{
  "model": "model that answers yes/no questions on an image's attributes",
  "horizontal_flip": true,
  "color_jitter": 0.1,
  "encoder_norm_position": "pre",
  "encoder_experts_per_token": 1,
  "encoder_width": 192,
  "fusion_encoder_drop_path": 0.05,
  "eps": 1e-08,
  "lr_schedule": "cosine"
}
Rows from block 7 of the fusion encoder, named by matrix and row number. Each number is 128 + 32 x the weight over its row's rms, rounded and kept within 0 to 255. All counts start at 0. Numbers have three digits each. After the name is the row's rms in percent of the matrix's.
# proj: attention output (fusion_encoder.blocks.7.attn.proj.weight, 256x240), inputs 0-79
proj.19 085:128185139127128167151132128103128128161088128126124112128128128149128118116119128128141128103117128116128128143128159199174120128132142135116110197102158128061045128158091165116152177106161101128152195135116128114175100121128206076113174077
proj.20 067:091110128128197083128161128152128090109083118128128128061128128106128115128128128128128128137128115114098121114089086158162088149145128128128128128102132128128187129097128133129108085138169128128137064154142128111118128029130090123128104128
proj.21 093:190137128054156205089128128128108159189141128172185128125161128127129128128071128176158138094136169172191128094128096226149232074114020202086128128159127139113094088128128124106128149123099128128149165111159183128149128171117133128117168082
proj.22 110:128128128206142023146139128177128124102115155121214128105105128128067138096177145128155128126073100058087127128047156153214128090184181128128128128128128167134163095127129128145162140056145190128149144139159142118128109087163088132123128135
proj.23 066:097128233234074144159099128211128128071128119128192128128142115193136128103216159100128128138128118031128128180056202132187119149128128128150128095148118126128089128128138106170109106113128199128124170132128128128105129128085174156152073147
proj.24 127:128180151088152115162141176048106142165154190133091117134188128113186128133128128180128128135198128157128128059151090179080128075128121139111128128128163163067128139156128150128208128128194076128128200156128128128189119090079128023128175119
proj.25 104:100105142178111128120128128234128110128128120108128153044099139183067145128185163084128101140093128085093128170117187060168102125128128078141189128112128161157139128134132118128076128137128124128109128128182128156128150129127160137128093128
proj.26 094:165113070040117128118128156073120157193119129090128154118128154107106113128128095181128162102128137178169167115169035107049128075129128085128118149128128128130138128145128174128108128138170082128148125115051180118141128128086128128130128128
proj.27 062:118218224219128128128106089184152119093128128161197103128144128208065150128202162128128113128164108030116112128105210128191128146128128163173150128104129128102067128128125121118128156121109120106147194144148202128127115114104186108095140128
proj.28 102:129202162166120110110108085163111102128128219170128119134128128158126147128110128047095070169080136133134123128107120152174106210168081131079128150128106108088128128130128094143155115088198120132108128128128201143085128094192128098128144084
proj.29 134:128095128103124123133128128128128128179119128143114146068128138091129128128090126144121128141128128147120128128121128120120117091128128128100128198128145128129062113175047176092197176128196128128184216150048159094184128128046209094084200062
proj.30 095:130177086128128195179116125159128187102068130088133141101127180180128128128128079076140106115088166128116154177082120149128128160109211126128128155215128128128146083128128128162112128128128216116069128128150133092128128065128139096141134176
proj.31 108:128212136179119096126138102193128128072128190128205136152104128128149128153174147128128096128128128061116137175128123167158128175141194149128088111128116128129183128084177067175149086086166153128089079104168128161085128118179061128138066135
proj.32 071:128128128186080094128103128128128146156128076128151128107094128128147128094128128128128128151120128180128128091126157126106168147128141128128165146153128128128099128125128130143128113161145104128103136080128184128147102128128196128124159126
proj.33 128:128119128128168128106128128180134142128170064109099128128128128114194116155083126111128150128128121128128128122122031077118128120099134128128128134161128106128155128128175108157055090128093196120096103128192023128109128112133098170144096228
proj.34 098:132128132106128108128128128085138128155137164128121128128113128128128128128112128144128139128147129136128128128128133115105135128146128128117091137099128128110096128128094177069157128144128063152128185162068136128126128103110223128128137029
proj.35 058:128128255193128128128103060177128128094158126128210128172119110165128158128167164077106106128113100064128092141096233116189128163128188128128128131078122128128048128177088135107128177127140126114141191134104128166151128128131208128119189090
proj.36 104:128128151077128163085128152063128122159243042159136128187128117107128128137128114128128136152167128128147130066175068128092213102140058113128064134140139128153171128132179106153061117108120134128128084128128062148139150128189112147122121152
proj.37 103:128136187081128131116128128112128127098198180164180073171113122128128136156128128094128128141141101128147128061128077128075160138138094156149108101128128128171128184128128128128088128128128161073122143138208128128099157128123089144128099128
proj.38 082:128101142128130128128128111128093161099128105128128121154152128128134128113071128120106128128214139128090131080177110128189128128160136131128105054147121128163163128116158106150081099116089131128111059106128041128094128128178065188155115171
proj.39 086:135096113128145128177128128128128128106128215132172128176128129125128128128108128154128126111143136129128128128128128143092164128134125106148128187114148133059120181150128177094128187163191024128152178128087122059144128135128176033080221034
proj.40 113:167128128128164192128121141117162128128139101128158150128102153150147111083128128128128128128128154141164164116128128106066093126094126128128172144159146105128077142122118163125128148136108110128134154144098144157133115145084178128113164140
proj.41 060:128173127083128128128128132128128150128095099128128193124159147132196101128044076149145128108128168213114140128154093199133128114128088111083128156155128128123167154091140150118128100128217142134100083129132106057159128128131079135123124128
proj.42 071:168087128053128128126128128079157128128145162128084128182128135121122128128112128128128162128119128209128128128149058128099128067119128128083123175137137128128070134140084159091108163149128128128137203128051134134162128128131183096123183095
proj.43 144:120121137117155108102146118070108098125187128160128097169123095075114169149070148141081111153125093128128088128118128128124192182176075145128143090086072156144174107162063081127123159105128128150137088150157128111075189091182063128091127123
proj.44 075:115112164134128128161115121189155142128117039091128128131103142189143109143186133105128128128093154128108153114128091097151128226128136156137184128157160101128118170118133132116128112165128119113103128144098131128128131078128125128100137180
proj.45 100:128106060184028117128128128132163078128065162097154130054128101089077139113188128164128128154093128121071128184080128128128128176098142128125143104128128128199128128109128128128138128060088184128128128141196111128128128194140155192183058214
proj.46 153:137128140190128120130128128163128116070128157126128092128081128156160138132134144118128128128128128122139128163089179128128128128128128117128128092138112128128202164070192045191063065117128202128049066128192128128093117093189031160169072220
proj.47 155:128135144157131133119121132172130144124110100112150137114098137155143110097191121111150143119133161108108151163116158137160121144125175133150161128141164140128059141108142162128110128177168128111141200131103128128180104128072182121123172120
proj.48 094:126217128148103122128086142131154128128148148083096154126128169146132102128128103135128156128073160126128138122123132113121128128094128115128156129128118095127094128128163128128117128128135148128082132112159139154146128176155128128168105128
proj.49 099:128132183104128131128125107114113110128128128139077123128115128128113144127128115132128114116128128131111115128121128151102128141128128128128134227090128128081056113166035182040128197152195128128176203153128157074128128169073207128088212056
proj.50 100:100094128184114128128136084237139128128128095160142120101128119143076128091207165101106128157088120063085109104155128128128128168136165128128128128106128148105092142132112107116180128123136109122151166138101205128139128128088165109117127126
proj.51 085:116162152128173114107126128143177128128142234164145128086098114062101138128162128128106081129128128073082098170059123109176088171128127128176128128102128128142086159128128138062128179128173092146194128156087128160128128212122155128122153074
proj.52 103:128163128086072128095108184121153170189175186070128128128130175108177128128128087150115157157115151177128144152116163130107110108097157119055180194128185150128070104098135108108173128151158128104128194155111104138146091123092190128128183128
proj.53 113:128067163241123085095067128121112111126128088128169128077128093098052128128169148139119147122128102128128095219068158111138128145130128128161128120113128128144141081139156128151157130053112145163129117135128128150099128128128128157128128132
proj.54 070:116112063113128047129116152106128131142100128128061128128135128099134128128100105128123128142081128159136139116127066128061078128163076128146128079128104141143194128128126114115172123108128128153148076143128128082123136146183063128153111128
proj.55 134:151116116128140128128128099155155158163174117095141128085176146128125128128139128128154128099136128141128145146095091065090128132128122097108128069182126106188161128083220082178090067093128168128092066112200051128087128109142122174152054189
proj.56 087:128128111128113145061128101132137128139156121139122128128149136142128128128123156144121128091184128103128085177140110126118162068128121070193128128128128128128128225144128128128128128128117098160121113145128066080129128128128128119126128076
proj.57 093:132143128071110081128128213061128145149156092117068127102128125051131117175035111137095133141139104204132108068188091109065144117125073105054136127111123128159146143130141180081105137128118084128153115142131128127120150117144103131139138138
proj.58 143:132134102176125112128129121128117128101157163125190108128128097129083128121162149141161109122128128112116103143109152120136114128164128146179117099151122113126128128106119128137166128106132174149093128120151129128106128070128130159145089128
proj.59 154:126128151184109150128128130142159141128093128148128116161126152126201098116150122136169167110101151128157144120142147159128133080065168111137093144176144082124119128092219071217128066142113206080051137062144151133135112110114128130175128161
proj.60 127:122128108128159160128188130107125131115126151154160155128136121128059151128162128128134111106128128100096128128146141106152160127137128114141099087128105130104177150128128078146128123096104128162116094131128128128086172150172108156159068128
proj.61 151:154162095101131128145128169039120128195128202128145118107139120081105135127121128153128128134134128165155128140156080128094088107128073128117095113087128158128094115153098159092133171128124071128174162144086207128153128209104203102103155092
proj.62 089:120135192208061093135060127173128128103128082128179142128064128163089115128187128095128116120128128128129127170128128106160115128090190109150128145128158093120110138108128137148080079128076128128100120114128128187145088051145170173128128226
proj.63 132:177128102163089102166128148113128177128111085097156127110124148103140095114182099128165169081122159128194153136162128100128141128093136106128142128168172133128086141119165160116093112164095121090112154115130128128172110128126159156167128129
proj.64 105:139088128098167128120152128116128128132170125128145128131128132139128128128076128123150099137071128145156128128128037107088128128205128128128128217133128164096113128128070165128127128160204128128190128150079128128128128174075210128087204029
proj.65 096:100081059077128039104128118116102088118082086107162104148128095088092174172128120191128128120128114125096122144128128113128128128138108115137134090109123173120128056170138128114143192095128132153155127162128162128112164128089128126094128114
proj.66 091:194128128033128165158117116128128128186128208136151131186128145128230128161087128128111128083176168181128146046163128245128167138108089171075121178128128113068110111125084128077128154128121123143151167129054128086153128178153128128086164128
proj.67 062:128200205163128138128113128149148128128128158118115128128073128155128128085192126057128185128128128105128128191164179128142106128079126111137144128156147117118073128133132143113128133129128129128145163115101133140147108158107173109126131135
proj.68 084:119074147128107087128128099170128114124118059160121087153096128126073153109128116184095128111128103091146108168072128110131128216141128134171178127089128108097133063165121128120166144128171139158136145124128128138122142111150163169153159103
proj.69 088:143144113134168100107128103081120134179210115141029103153128076098194128128039098099128119146080091225148099085187051128093128114183128108084118135114128128128103128151096128097152132128178108128122128128125149159128128104128157113128130120
proj.70 112:145068128095142150121128132128099123198155128128098103128137128089152128128051100124128128135120153184107119083141067117082160139120094128101132196117128128157128125161128187062115176156128128128170128156073180128128128163128128109094128122
proj.71 106:201099121128139164128139144098128098128115149128130092118169145097184128128071096128088149128100152128111124128141113128113128128145114158128144153085128128128118072196128128067128224111084129175142134128092180146184189208176098128158128078
proj.72 088:128130151128128136118128081120104128104132124128107119128083128198110128117128128053128106128128148084150128128118140130128127128155094128180103142138142128151128165128180128128076128176094169155071111103171128112132122128128144165120187171
proj.73 079:128128119160097111142128104128128138191184171128085080123128111128128142128128122157098128125153130185128131151116161128082128128091128128128170128136128128128102087116191138131121156128144101128132146121119241185129116128153161147143134138
proj.74 093:124093155128128173143116128174128128057128109122137128128109148198095128124172128066175133123141146128125146123107189109172184146120159092128128125128128128128145159077183106190105077128114127102112132130153128128113128059112086136127086210
proj.75 134:156135083065090150095128139054128128186135050118021143102153128095125113111069111128128179100122139199146149128168128128133128032136093120104128195185158126089128144134101128128128147142174128128128137120128137134167128128118162086119160128
proj.76 085:128081099069152128128120184128128139176150128121117141073120134097128083104128110155160163109114131170153146128141152128094124059128128085084076109162149123197166166066216128177105050140106133131079083100146080186098099107157128166179089127
proj.77 075:128128128186128128107128088188128128099129115128146128126110161196182128107190161089156128128133124051097128128078233128128128128128238128187128153128133109128087163128170089128128128116128158090128159128151128128107098107119098133154110136
proj.78 097:113150141121189067128146127091114085128178081160079123120128079052128143182128122155083105143128128175175102084128128144050173116185119199072130169114091158146128112155101126123108128108128118154162088188132080187131137093128128150128128134
proj.79 143:128111112128101128128117165099144137144119089080076148100143145151148111128096086131128192141128128171110137128137069119090131077089143072128167128145128105132106132143160128128132121149128128110111128115128087108128128087128117106159144142
proj.80 135:128108138128152125113128090109132094128190102149128063187136092128128152151085171113116107153117100152119108094092137115180191167152110169128121128123089142104180089170088056154128109071069190126121051135128141117106163128152076107059107207
proj.81 111:128136150162089126150083149137128128142128052120128148123106151158128114121128128100147128128105150128122146119128138132135143128128110130128150128147168110128098128128128141128128128159094128128128133128128123135135101128097162128128128180
proj.82 078:155128128042179101151128134055153128128128176123128128202128128101101128159128092216128136122204165209151178020148081151070214128128128101093128128148132128124173119128147085155119124120112135128089098122117101099157128128156058128128118125
proj.83 085:128132132153128128128155098094128106162174089137128114128121112118128160128097144128095128135143104129128112143111176124128128142128128167128160164088128164128063087190049182068189205130165071134174200158060128101166150128113184092076226038
proj.84 110:167174128202155192099101146128128136145061087128116133140128118128128122128167128128155128136128155109133143117129150128170128127131158159128128128167133111128099114087193129128114128133073128100128104117152128150155137188146136128181102149
proj.85 099:137086159128101134128099128135108116128100084101080157106131134140128128089128128128128158128125128128120128125128095156120095098128168130128141150128115128084101156128128168128155153131128114128149143128128132128155128125134119128128156143
proj.86 096:124128128129123221128134194138154095143125104135128084117186128128128128135128128179128128183128128128128128078128075138081162083133128128113168128117128106077143152117186128128128089142128122111126097129234132100128128128157128099126128108
proj.87 091:128146160071126088128128202009128128225143155128128100128128167110115128171040087128128128103188156128208147128128108108093179056110138128128173128128181129128111176128110128085128128128128063090176185128049128128128128128069128134155128096
proj.88 111:128177128091128128130146126096101102127128128128142128145151104087111133146092128130109105136152113115106104128077120155128103145168147171127110104094099143123177132164078122056128144067131125168163044148127109164097139128174079186122096133
proj.89 099:118128141115116168104146097128096149128169130140128092128128128107113121128128128159126141128145125128141106128110130170065170130128138128096128076155084128152184129145160091128128112111093207128071082125128065109092128128173072177128094119
proj.90 077:127128124146128149128155152175124128070084255157232137097128128128112112099128137045172115123135135034140143150128183063128065108128119168204081128128128128128157128113167072155128092101128164094113083153128128166118109128160087174137109128
proj.91 073:149128024064146136128128127092128116094079198128128128128156128109112112175115128128128128111177129109128142128117075144127128112128128159111056110124137156167165128127137141113128125127101116138151084128162057154119125197133144150130125128
proj.92 096:114128124160109128128068137143170149133087062089071134107086160121128108086143100151134159110128175175168154162170169184162080088129134111115128157148167110068109142099141160140103089159134120155086141095131110135193105091101165140160111146
proj.93 093:127144128123128070170128128128102140155114212127128128094128128092123120124128142151122128128128131119181135128096180081149106186129140111147153128139128128141192128128170128137064115128102112144087078121098110168094128128206057153169085158
proj.94 077:102128201128093085111089085203128125124150103136118066164128131128136141128128157060128104150128120074126115173085128074128113128128199113153201119155128131128101128107137086166162098121099214128089115111149109128128131049132140128108080128